Weights of a small multi-label image tagger.
Data: 145000 training examples, 35.8 epochs.
Rows from block 6, named by matrix and row number. Rows with one number belong to one channel. Each number is 500 + 40 x the weight over its row's rms, rounded and kept within 0 to 999. All counts start at 0. Numbers have three digits each. After the name is the row's rms in percent of the matrix's.
# convs0: expand pointwise conv (model.blocks.6.convs.0.weight, 256x64x1x1), inputs 0-63
# convs1: depthwise 5x5 conv, stride 2 (model.blocks.6.convs.1.weight, 256x1x5x5, trained with AdamW), a 5x5 kernel
# convs2: project pointwise conv (model.blocks.6.convs.2.weight, 128x256x1x1, transposed), outputs 0-63
convs0.1 099:386557502527494544537526456478488516454573539489469510484534501555558502532487477516477516495503509524391506556499515563451438525471461522557463576494504467510531536529510514554564460532446471
convs0.3 088:496506485486461490489577518524552464496439451471448460509525512540558528520451527605497486477458522547464411500492492524470537533556515537480519479561482540428509576502468535548482455481579456
convs0.7 104:551462540490428568464517468523574466509506445466512501510551512500568515505561406493469463468439499486467508488450506493486460533522483423474560524458507574496518444515588544536499490505451455
convs0.12 091:499567487514537575495479421417500455424529549539496562524434545460465482574512525523535576466510465530557481515509499505547489490465446470477467514543540453465551462530509445480557516526519488
convs0.14 088:572461507456481488505507527502519447516510464561530525464449539457545528489468452518600459475560432502441539474492606506438500496468438422474498435538463512479486515501473516475468464481451471
convs0.16 108:562488508498496527499538461497556530516433551493497577485502540485504578537452586545470499415503521508446524479548573541504500480415469534465509483494552421514561505474484463505571484544481504
convs0.20 091:499490415445532491478554476504500486506545468475473441543542504442534445518518501564446554534533540455557519465540468475509353501540520543490507517457470469505502488448486564451489454467493524
convs0.24 092:463490523528463489495550570486448515497463501397561525535459495440492520478475519555495502566445452390501414442516546523516481496505446484454481479508551505527565482490526486468519547517480565
convs0.137 089:414492566558446528511563488573547505505501483442520445551530464575451486509471439499509524529526541460459528539517516558427457483480504545539471539572472546495482520475495521537580486530473482
convs0.138 092:484520592574482526468489420459547441471579527471471531485493526446473504542478488521541490502482461529512538473523500546585495463477480471476453510486524473466570408536500454480544518510584547
convs0.147 093:515567513533488501507517511452501468508454545479478547546408477519536520527491396521536447520482556584489439527464544510565533471426551509489467474551571484535472496485504524441520494511547560
convs0.152 095:527498511495574558452543454458528498474484488542454536534513531512566447531468555567519512514519523562523543514459452545535575505450490517469526464519486525493544553464443421572457525510579531
convs0.153 088:468462532510518533498442515482487424485594440507495523476575490545521463541499458461478500513431479436483537502490540450438482513550507465445524517419503534458559473481579554560499542448501509
convs0.154 088:475489561562488538430486486466495539543579543556481504464496559514480537523468545501496492420451557499536521510497563557572440455467557446476533554528517473436484458508466546490529493537504557
convs0.155 089:492515511537429577451494454497460515541434497521483503483505418422475563509442567498536534470470550541447525500456464462433500529468496523555562469489565517470498452479559461464481439519488521
convs0.156 103:443520428518505486459559482484431476549516477584557573477493460432526490463429471519480551524564508424460502453507490455515562453477482514455501531545461561531518527466476446450494487511531485
convs0.157 102:434539548459519484518525426542550561500445466478475484478467520527442487414518583536473529524461525430491481455508515479469490510477442513472493519516503469554447501546517485519563414444421481
convs0.160 081:447530485480517395575504466528525494523514513538574517503462456456504596510529455461537542440468565488523518487556508501520544493540468525453445519519546478531530509555495511478513420590522503
convs0.167 080:398544430420467474484448519555498468589458510515490470535578541525546510498467470447480535466498493519469551549539535452448489456434478537548471504479508534464517519495513586492505506461472503
convs0.169 096:478478504533549501535490460458449554489520555443525524546551458476535555549478522501582516436486562546487540476527506520513469525399507467444501498528550510498578555470433479486485450582493506
convs0.171 092:485469473420544455463411465470540442552515562549419474527508523508495510510408511505515466545527540491538516521437570500531520488493519473509492476526599538441486450519500500459516528531467563
convs0.173 098:489435455494511486507473510472560484551450557422453441495511463479497466546497555514473525543448527505562549433490419475464484451437508528509480501544548465549518449517532524494529488443463598
convs0.176 096:442544524552560492439462489535460469445506478429491502495490455528541499467467532492477526599468544542481557490437499469579489523495526515468461445505482562421519535562489438461467539509491449
convs0.177 091:496528471511541623482476534466406499512537530495499519546535514537448482503392436493500483571491480563488440591487546491523566512485482565460512509525538508489500509481513492524497508563526467
convs0.183 096:537574516501460495464569493442510452549449541462455435530504396511490488475420500440496454511447436525428448473485484485527488541500528473443491472528483514502561509462529488476465505578475540
convs0.184 094:460457455447471592480480527530526501483432488533493456480510486472482476480486487486441580505463530502492526403524555520482424567548559534515519486476448421510559444520496490451448482474473545
convs0.185 099:485483545523463514545448521434394529532545446497478493495524420481461522450474542526550524550499514540399496523495426506458487484426532505474454494565477474482519498528448501549520518565539470
convs0.188 086:547471446522558476486533518479450501464471544490504479486514484456514492513506541478473463580505446552534498514464426539490548534488533537499536531471576489516518461488578547561555523394579559
convs0.189 091:500503496468507499492581533475523564580600473492490410526481552483518555452493448501465576481509469532535476476430522545465429448537469525498521437531536506539463482508559459510479495534511547
convs0.191 093:454540598603451509522541490535501495499520490469455494447539527574498477559528497527481554501542486448497438553500489516528454535477525521509491539549554517471467483424482484499555581446488439
convs0.203 109:430589468399502460501464467532427534452544456560513504540505473480494549415523541464473495528536568479529466514483467485424467513488485522439445477507544509502419519480509508454515473496458498
convs0.206 098:499444530551485445556490497533502534507491464489558550421535459472516561507525528522493544535575498409492519478531463498492527466503480453495502581467496513570504447571497398525523461531483563
convs0.207 093:525470564480495428552590495540463467585416460492483533546540467508508534546461535528472496503474450455524527530549497529513534463531477523558478487439557544511474497438544475487470555449513566
convs0.211 091:462513520530463558485514477527512487478474491528500561511509469557540507598439490498582531482488462587492486583513465578470461528488522511505495495515523427448506467465478522586484511534565581
convs0.219 094:533552518496475583445490449506511513440569486407560520557471519518456485509505568461431455503521477505495480521494453404475582436474520526564506515473469567494493509524527460507503510451518484
convs0.220 113:503498469500549464549501522457497476519491512596469519463557492535535447490537529559543551567592546496515507422427501528494501498525451580487516469559486563492505576467522438452494503518500468
convs0.226 095:442558451533458525520487463404507514450422491463477474518593524557482484519484431471507543485561554535534477473446520465461476472490461455457505455462473553469548495452482509486509524446470565
convs0.228 101:416544529485491513480566490518541495523467478533472499489548419586532519542490541534557504534492492535536513467434437516435466506555488531534461405535465497527546478457511568583518512520508486
convs0.229 092:485520521512444480524509445572532541521517548504427522507506543553497487472481473477511541488444569566541508607574494452472497551520555495518582501528469475570456541531504490533513463497573472
convs0.232 094:508468428514519489543526472510524557463570497443524561509464577448550558468506578467542411476531490486539578446513528469514564510537506451509492517445496449544555512501518523513509452547478475
convs0.236 093:484519503496507483520519431489489512457515513547456477525391465437443489465456514450492439597520523523534471472449527471523492595517553499493476523535523470478518407479531582490505460439498479
convs0.237 108:492561437507514434492535512460522518554540498504514511467553481494486498441480503537497450485396447572463446465497501577515474580565483501500591465505427476472519494463521588508508509510516491
convs0.240 114:512495439492475484459507521452504474508486488478448503490542553485499502534448524540543465450520557490500419423456569520589593456447506488537517491513501518465428503483382453458508499528501511
convs0.241 107:508533494483483516479496455473548530479542566521530488465501480536430503538462504594517493541479433463455459614518520476487473419528494499490484501447447454526437538599495512554487492451498454
convs0.250 090:514500558468471496487515471543481517487533478515536537495463503502502556488507440426486491412563411478451489461478464540509459504434499480535490456602515434425554491439448531531463461509517458
convs0.251 093:515386524458466524509513482534538547520509469453476506549529434510564472499449527496479524463455501513496518455553441450437456488504494601548486429449511528501575525459439473552494478501526486
convs1.1 097:490461432466471471489473455462456487497498461453448476458418484446463459448
convs1.3 096:530566533505470518570553535522506550561538548516541562519545480538546528509
convs1.7 100:538487500480441487423442437462457454494498498448521563531550524521548542505
convs1.12 096:507475460440475470473470445469497462466465433458453462462452474481445434469
convs1.14 098:498459434449458474490441460453472483469441466473477474428454488477454453477
convs1.16 099:490513511521500523533529561515522535571565547530534572579537498522547541514
convs1.20 106:486458484494489485456460459489468460433432463474450449434465503475434452511
convs1.24 094:474468454449496495459455445469448470455496440467473453462456489460447437478
convs1.137 095:481464454444449472507490474444464487512472494422476468452442468481469449429
convs1.138 094:492460458465489483457475464472427489488474451416451478443455488489452441479
convs1.147 102:502485464475483473451467449456480457459431485487437450440421471473469481476
convs1.152 095:501470486452489481446462472451474474492442445476474488453409485447459464447
convs1.153 095:481490456470490476473460447471475448457473433457442434457481463435480464479
convs1.154 099:486477444481466489459483463431451467461468440462480486468418473466446453488
convs1.155 099:512479447473473487468472458478477466444466443455451438425454495458471459462
convs1.156 107:510488471478501493446467463481456441423439455486419454466459504486452485468
convs1.157 100:484530552511488537565554542555502524512532556519524522535539541537556570551
convs1.160 101:490476469474498449441442434478491468485438432470460472468449493457444475467
convs1.167 103:491473487473474489479432438435468460442452450469470449462459478484465440480
convs1.169 100:519471496468490498445464432481466469452457440478443455433464455480463450473
convs1.171 094:506481470455490497473517454492435468464460459442446460427485470475446424503
convs1.173 101:498473459476473491464463466477458453468471451472444460452453496472425424464
convs1.176 095:490473490440436475509425471427480454442450487477471439466460475478480468494
convs1.177 119:506523497506506512473461423480494477446416443494494480435430498498455431479
convs1.183 106:499447454476497502465445439471486483461476488475475445401452484457444480468
convs1.184 101:483492465482468477440442461480462458438447482480425450468426488471488462494
convs1.185 107:495486480458500502477452449454475461448459449479478430416445518494464450473
convs1.188 103:477478495520449459446512481429499477496500459467459464444425483434459489434
convs1.189 093:490504453444485452482434471488460479466464485456460458435436458477444451488
convs1.191 100:462483448482503499469463459482462443471449462471480442436423494471459454455
convs1.203 099:501525527529497517554548542550540531535541561526544547553557503551567528506
convs1.206 108:513494462457483474438459473472485481451428444493461450442440493470453444493
convs1.207 100:496490479452484489458442442485494434458471444469430489486428491472446462463
convs1.211 100:507510487517481506526551554497516568586588494496528568578517485500515510523
convs1.219 096:498478478473419463461477471459485464474461479462486427412468473470479448465
convs1.220 102:490520519510494500556553547519545568573554527501532567571534495515539536493
convs1.226 105:467531481436489496499495492457478443456453443455472481411477468477464427521
convs1.228 096:482484486436491467476453489449473476466456444471446474463421481455441457464
convs1.229 118:490501476489484492471441457468503457445446459487470455464475472445411436465
convs1.232 099:488492467458492506482431482483449480452470505494428425462427475479435462482
convs1.236 101:481413442477488491467457449454483489491478438451441453454481489480446474475
convs1.237 093:539522487462466533446444450462499463488500523519439525572561491460522572536
convs1.240 099:452470498504484447479550564524496554571564540528534561550530496527541525482
convs1.241 130:453470483472493429458419479470513446442478487423479434488500485456468496503
convs1.250 098:500473461457487461480467453466450469460437450463455448436466502467453444495
convs1.251 091:512462485474431457440448471473456452481473424479481502453474472481489418486
convs2.1 098:487431476506478487432498528498478519494487533519510519505451550478476507534511510517527499435434499490456462566509470521522541563450481485555478529414448497528570525472440502557452488494475429
convs2.3 098:558553530561505488510566459551534373512531493462502516509546541471540512511499530480475540509481465504447432462491498564502552494485489498536564472417557583540516535471481539552483497512510461
convs2.7 088:508458395467435538509538554486481523486543499403510494510522536452458463523477515430466477524505536499407456506554420535446494481476513472520450510455548499546524483451446523415461537465492487
convs2.12 121:449509513593508538518465443492504535472515475492500493502475576482474471477528370528550537510534456469560464557550509572523610594466550460540483558469516599506529496484525469445522476479470458
convs2.14 094:548474580477492465546529539525539539512508482454493471468549502564481493495426469465504470440467492545453483488531541464474495448486481464422447509499461493518480521597517521530531524444520560
convs2.16 105:535552498539506521547501557547533473519554496570518508506464505385498428534468534491511519492487558531492485475558505489542451546520505437491428491509542463461499584514498537476480476519529474
convs2.20 098:443518564489481536505478515565523487546508497480520489474597472449439498608583518503496475457511459451534430518503509534472478563449510557418483420508538455482425415500482480502463484460470502
convs2.24 098:449557528472460584519491500469515489505490548486551456499528505507555444491474515477521479551519446481497503540532443544521539513458476432479495503489492499612519463512574496475537498511534520
convs2.137 099:444543510575474546446465449517430545597507497497499508501452523439490529529546493478470482496482564579495458529513501484442483554463425517576522543459478491528501435488507508449418522486475509
convs2.138 103:492519565564518504540525440562465526512500514502497497531457511539550457535388496494477532542462451465527451483535525555525498514412519540516464514514514546568435515505579518483478494500472481
convs2.147 115:446562550471485556452489484466507508532445522544490474483514567483498441537522466544441521510509463500477508539520482484513477469526563513469567529511410467508477513408514535561463494471518524
convs2.152 115:536514559521456468478498464494453495528536475631538439520529521456504515478548472557426535492434512505514504493538564441527367461547500530478416469443474520458492497442528480489516549526542543
convs2.153 109:430478491502540492515485520496500513468508434512478437490459490490440467453448536489544494506522573528529550489448465440473512469491476548498471553504468474453557551472443424537499448511472572
convs2.154 109:506544534490562494542469470489481512428508498545526505515465448526476475593441557492502523521472487525445506489470467475477447544433432514509467516520493537500436467565489501483452441547513449
convs2.155 105:536506493455434483547468466504530464539483481513513444505506523406461511514485504456573468540527538494473496516482514516499497442467566517473544459482480504480481514464464563549513548433514420
convs2.156 096:507490514454521488491418509431502560542421495540507516543549483517506504419528543563495510527539547508502578482545506507501467565514449461481502491454522553558535527527489506482458482447470464
convs2.157 103:543520476467459576472457518515479462492495416476482497496532584406468498501492542530537477498510459501439487558463475540568483478454563538523531470543475461493501554477542478510490527531433393
convs2.160 109:496533552522493440521557515541551527454571511488487561542475494472498496556564427548468448529472507536503497518505456467574553458517441524499433392494467487522509533480418482535506527440487534
convs2.167 100:516488564546508469452396527507495540493554421505535480584447470505443563537445495504508508427490487525507527517509450513502512467424487465499423484487540512473584500435502509473464517475513480
convs2.169 116:425516594531454518416518458497520495506437522528459452492546541477447486572509514516542505519444473460507468535547415540481549498536543441465593507504518556446503549528506409514525460527498539
convs2.171 099:443572499589433471519523481480503503553493547498544533454518443533481401494490530543542507530437515441508449491552479483487486507503510569412460599483563519509524458414480547514464489482486540
convs2.173 116:453471582499454498487472518513503546497493533435432509498460596511518528576441547538492459437503552502446466544477447590564491551514537535554472478513490510453505404483531613520506498429494517
convs2.176 107:515419398511463533464569466480409557533474538512487560522583525549498486458518521472482511507449522517525501525502528486451467482521470487481490521577480469558507488441509495518449516498609430
convs2.177 096:400534457494474479538509532523509564488496497530512443480537543529464489438419445471523480497476474473480536532505478576501480518531427579512538527573437490467528527380539535465478529500500536
convs2.183 105:489538511526445488477521524429564432502503449458499535504565528516537478504547516478504459431567518514492455476452529454501540510470499462471507509464479461479537461446513478480461454408466515
convs2.184 106:510455491475478501481484494548503483520456499526535542475465504468471536588500456565427546469534419491472493632457496505536465498530525482581519529481482418459434482471443530509519501460415551
convs2.185 093:539416485518502441484487518465469450516466510523461545551446456497489533472494541489528456577525497472495570543532479498514583552525429470479454436465449519519532479499471505502602555471429493
convs2.188 098:506508476590563469494478495489505484517490482528493467419459481429507518523534533352477518477485481500493455451608494519481528487490456445479460411514469588491545443455464512454483525490539521
convs2.189 087:560553479540484498529514441523428554510515509489540526497478487574473500456480525544471455503466429513603484499497468585490518529501584496462505564476506463516508493463511511495574447511511530
convs2.191 103:491535431483469462506540484520447371479487492553507573477446510500513393552457525519447528442462462489462483510540522538494541555513420569543505472526477479495474438508509574533546561422580522
convs2.203 111:467525453513449471507562484485508562554538499476503494453450516532470524553476479549472467466460606521440507511452512560481518463485513476544501560499562542467461476470491441539438529524580422
convs2.206 112:469507522456501468551465569494450511460542466467475478466533534456490500485508470523475426494472545495525504473511481490477506495520439523496520441478501565507557488487520462484516408491518523
convs2.207 097:533460492466588482560512513444503538488475469504514492466426528551503470521392460512511492485573568415502511461466518522478488441570550530460488434507535514442504473541545527486473523457501515
convs2.211 098:526501546420550518497497483533520556497507475539464455398533615511474565497538540493527560472451452553526395492486583563471532482505505429465457468510492521506485571472559511529513432515519520
convs2.219 101:516523492552497426473526464522487512519511576516513467455500494515492511486514456472549518470487492462524438459473554470502540557561434446475457570522483522425514569470491441458530511524463572
convs2.220 103:508492548452421510469428512465526532521542465446506520496499559539473408545456445463576485497493503490471478555513470546505453549431546511512542483503492519490525481561493437502436509449456514
convs2.226 082:543586477500459481493415462465433458491530594460558498464483457531541487472539559451458567509474471499540485448555557540491488469550551437515516556506489545533516541507557426457462487513495484
convs2.228 104:524502446543551521493514438550502476522485484472547535570508506506508500449467423587477437482475559529459587509534507516440507413504482456532476486499532457493549451480479532476487531524528538
convs2.229 087:548462564518504488564492534513564489582488476493536441533523472538481487544615441487559494493421520502564499430457464487464499429551415519537495450503468484495511478431470572472527483560442495
convs2.232 092:526511498544541487534448511523435504509466484458519518433463525482487488514552487404455543539470447485471460544430486429461506462502479525584480460452436535460511550602492516414473441497535465
convs2.236 103:564455399488562482480587524538477461457584538495482519507436500471603471476516548464524506509526490426474464476518458545493437473544543470448493550501460488439486490565482481547455529507485513
convs2.237 094:451520501503453579499466549472525555531483507449409467524466524532470532574501454481496468516461473448533432521538555496520419568546571473567434536486518466584446529505475543454518555501432567
convs2.240 103:558516505513530522476489501496497467476541506467510482512530516449489504474528490496526534578459480453487501527437445437549521418533444575444592527486525467502555444502447535470464589496547480
convs2.241 093:468447512505528544491507521511521413545497532517522530471440441442474494477542498487548462508496432490456499466578481514441533479490481507476573487403503538495513476439431493436525474507494481
convs2.250 090:580470484603468533446512431499520538474507442539552541480480525538508533448486530483474511543518486473528548495488522511532557465585471519483418524472409535488528550531514510495482530436500519
convs2.251 095:467394472466569525543476530512502565521461486525535537524496456537364478522492506476493505541535537439443459525544594577534480468540533549493451505526505547521552480501483507476521515471516518